Rows from block 9, named by matrix and row number. Rows with one number belong to one attention dimension. Each number is 128 + 32 x the weight over the matrix's rms, rounded and kept within 0 to 255. All counts start at 0. Numbers have three digits each.
# q: attention query, key and value (stacked) (model.blocks.9.attn.qkv.weight, 960x320, the q third), inputs 240-319
# k: attention query, key and value (stacked) (model.blocks.9.attn.qkv.weight, 960x320, the k third), inputs 240-319
q.87:118111078112168132113152137157080140127121112102104125125109085093121107149093099097162087120132098148124147174149105121127090156105107129155088093121124154126134104189117132125132151104106124123117096106095103119131115138162105134136140090
k.87:138158118139131113116124187160052153100136159113124148118076113112108146124122127117137099124181099129137182119183126139117092134112131154144144110136147104151150131150097094144119133113122143115116058145067146133156127141149135117124140071
q.88:192079124143091130210130154158148123160143068098128150111146104103125145093094147135092102141174155182117139118129122105095096159147167160126123116131077097139134115088159100146107117120158153165137117154142090136129137082085157142120132081
k.88:211107163129081121172148139157149127126132086090133089134159077085113092096128154115115124112122144208148139130124148101102080145114136162126149115107076091168120145113163084122097129147171168172105103169157113123103119110118116137090088093
q.89:101122099115120135108121148063130165082128132127094151182130177128094141097149131117121179127097100124162145100127117081157192150145076067142131157131180161109156147152133170097127129153085128115175105123117104140158085073139105109111159151
k.89:123161112146135086129116114102144127088103142108086158140102138126122111136170103158156134101078108110164129124165174114140154095182116072151146167137138150110125110168135139080161138160117124098089098126113115123172099100112113133112167128
q.90:094104135113129148103071117145099159167119078164162119120073135121125112125104138124128156178125130129078096148091169133158120132140127115157163146149116118094117153119110128115170107129150120188122108123142171110129147088133153108121078171
k.90:128165174114127151072106115136074136160136120132181099141141155141099105098135152119163148147133162107096147115131149123153143147158147072138158152118127106128121127140140132120193108141131127144093088125150136105122176075150140121159084137
q.91:130141133138158110145112171219187120136076097143154130167094193106111170099115136149083143095130098121130125178071117151153128087113167147091147157160161150174116146115089119119093107165105094166086163051144103112104122098054131127176153096
k.91:070128154151127134084186166211128136082098113130157125117121155091126141115114142111123122096144104086128079131052118124116126107131193132066132160128144139141163105122156076112114116156106131181050142065175099122121167097120095132172185101
q.92:181128124120151128129148101124169116131072160100164121143130124130125132158122113144139095130114136186103132139099150148115129153114086171152113138157096079134146068121172125150191108113150126133120133175133141099084149133164110152156085127
k.92:119134145113126133152134124151169126108099176115178093111118114106103133133103086149139084143117125159100109135089134153085148169103088173107128111179122118122152072133175175153164094127151082149114182182106105102104120088144084113099111116
q.93:129119115154135112121137167149090134133108120104125122134129136163082146130106121096173122162144132117121139069146164123090129143120103077110094135118109138151094154138100089058124136128139181120130135148139132121145115147101146131128108108
k.93:123149143166162113164186126153087096137073093133146102161102079197082178116116126150186143117132105108125133118127142103108135174125094063114114154161116151102109158179138059079081097177126148101101119137139100106101156141163125178113133118
q.94:154132200128153136141145145137133150164113121102196120161093117129114130117122131118166156128047102160110132126139170095140140164116125159153148116138092118117145146143155101092138111103110094122127128144129111124203130175159156159127110124
k.94:156099117147117091152109163103144128167118128094125138147145196159122118109110086075180163143053099143108127110093153142149118137126130135162117120138108080168160133102151131103125091097131080113156160165118123156134134150092097158090115152
q.95:128145113152147141119126112139134181131148124127159151108129157161085145123104083161195162132099132122168076169099129118167108120148094082107121160136160142086121100128094124139153097120207107091131171136173137140124154159133139088137156131
k.95:138141137133123156142119124148099172155074081120131169117138171103084106123135101113125147137095135110150104160131115097165092118121068138096119156144191126055149125143131138133130135117166090076132183111125129168135125160104171072140129153
q.96:138111198125187124122155100080125072141172164114139147152136097108146172136107133154142147111138147143079124094146141134088104168168172101138137121093136110133109143097140126148147103124150109131164150114123100098054140174162094104121135123
k.96:103156197106143112137151079123105085139163144161136145138113125142105115129063133125107114102127140126146135111138115097118127143202173117139151118098113145114126104097126142151134130137184127176174168099165127141047190178093096103149117123
q.97:147119106105135062121165131076115095092100137129188112136096109140095115076145121141144141122109093078125138111132083161117103072155143192078151164130125089141127114080101150143097128084144095120055099183142132110135091107161117137116100142
k.97:146131108131176087133191155136123110065104160178181153162150136155119118089134143174121083104107103068160117140157110163119090115150135194143119143125129108148132098118126173118080127113137084123040090182168140091138102146144125133124136146
q.98:102107148106111111129116153106163104134170127127141118123184128198144116118138107123115169086135158123118125151148117161152125102115141222148158074105121149138136199128155104091163145079196090157162136118135132126136130122057145115142118100
k.98:116055126118101109121104146105127138198126133113125154126167089188152172112137096150077134087139118125106110139083105155149134138108116209163134106098102168121119135128172129110154144120147117148140122158140109123135111148089140087137111120
q.99:119121133099109103120122114144133102070134128092112133043087113095109093119075155117137122172103144132147165108131128108168133146105121091105168135105150113163117157087140146106145095139160136129125127141120176117176122116119187144157100146
k.99:117127101139131148138167075184172124101125112135108143086134135114102097138111168138105128185140123109158132127102111124171149153140111105112150130117184123106114152070141119100139091146155112151138130151122163096116114147147118116093097117
q.100:075181124107107143134115086142233133162086142118128123154165137126141109157082121160140120124115147082094093131148089209142146153193142158109144105125143154149097137111157119126149087091112142093104127138158127126141138137157139142170166116
k.100:068138165120115117121094135141172124162101135152111086132187106106111106137104119120155093103128162075108110086100110178141163127152099112080118144152104133160107145102165121146120088091104180130113113168167124098151102093138157164154176117
q.101:116130081154151132132126091144107129137159138161134158130121092122164116142080139127103101132112151153175078126134128172119121086110163122142170084078133100099143119114155157101123138149139154112113146131112099147129112126175133169086107139
k.101:129143081134172119149161113122138112125144126108128115127132124076110119145127133097086126148101110140168107088121163136102085114106127119142145109098114090085144128116131179099141128105115134130131176147106155158147081120153117141123127156
q.102:119145130088102162079154122131126154120067146121110080106140126190121086173068152199177164145108132148172111113123062175051134109135152071168167143104151151092077170138116124079085137055127127163105165065099116141137116120114152103119133135
k.102:106167109130091114133131171087134106151096114107150119122147138144162098144102099140146179160086121156136134145116069161105134098132150108175183117111125134125022194145119115150106103065100139163132140103094115107141101101115172146122169075
q.103:173124114062079133106069097090098089104122129088102131205125152106075127157114122156125118114143127107129129168164108119102135154149139100117113074120097090085127122070123121115164055106091195120104107073102133144158101104090083161080126130
k.103:175089135101089132132106121107138132082116134110121130152122145085104137115090137191137125098132140127143122166145111125137180099162109164134106085097097089079108098102128133104137071097137168124126121065134141112127081129096086170122134135
q.104:138109189123115114071137144119084113120115136155118065130094111085111131095111113111127106097137196182163127121151172165170096132139146122151129119182120156107164131139155166098174131124116137099116124146139067102117106125101137139155150148
k.104:196126150114137095050116122137108155160130150147117094106078147118123119090100116149108147165123186166127130100159162163164108114127178134158151180198132159149164125111134092074164111124134129111122131178132077118118113125142137128122147165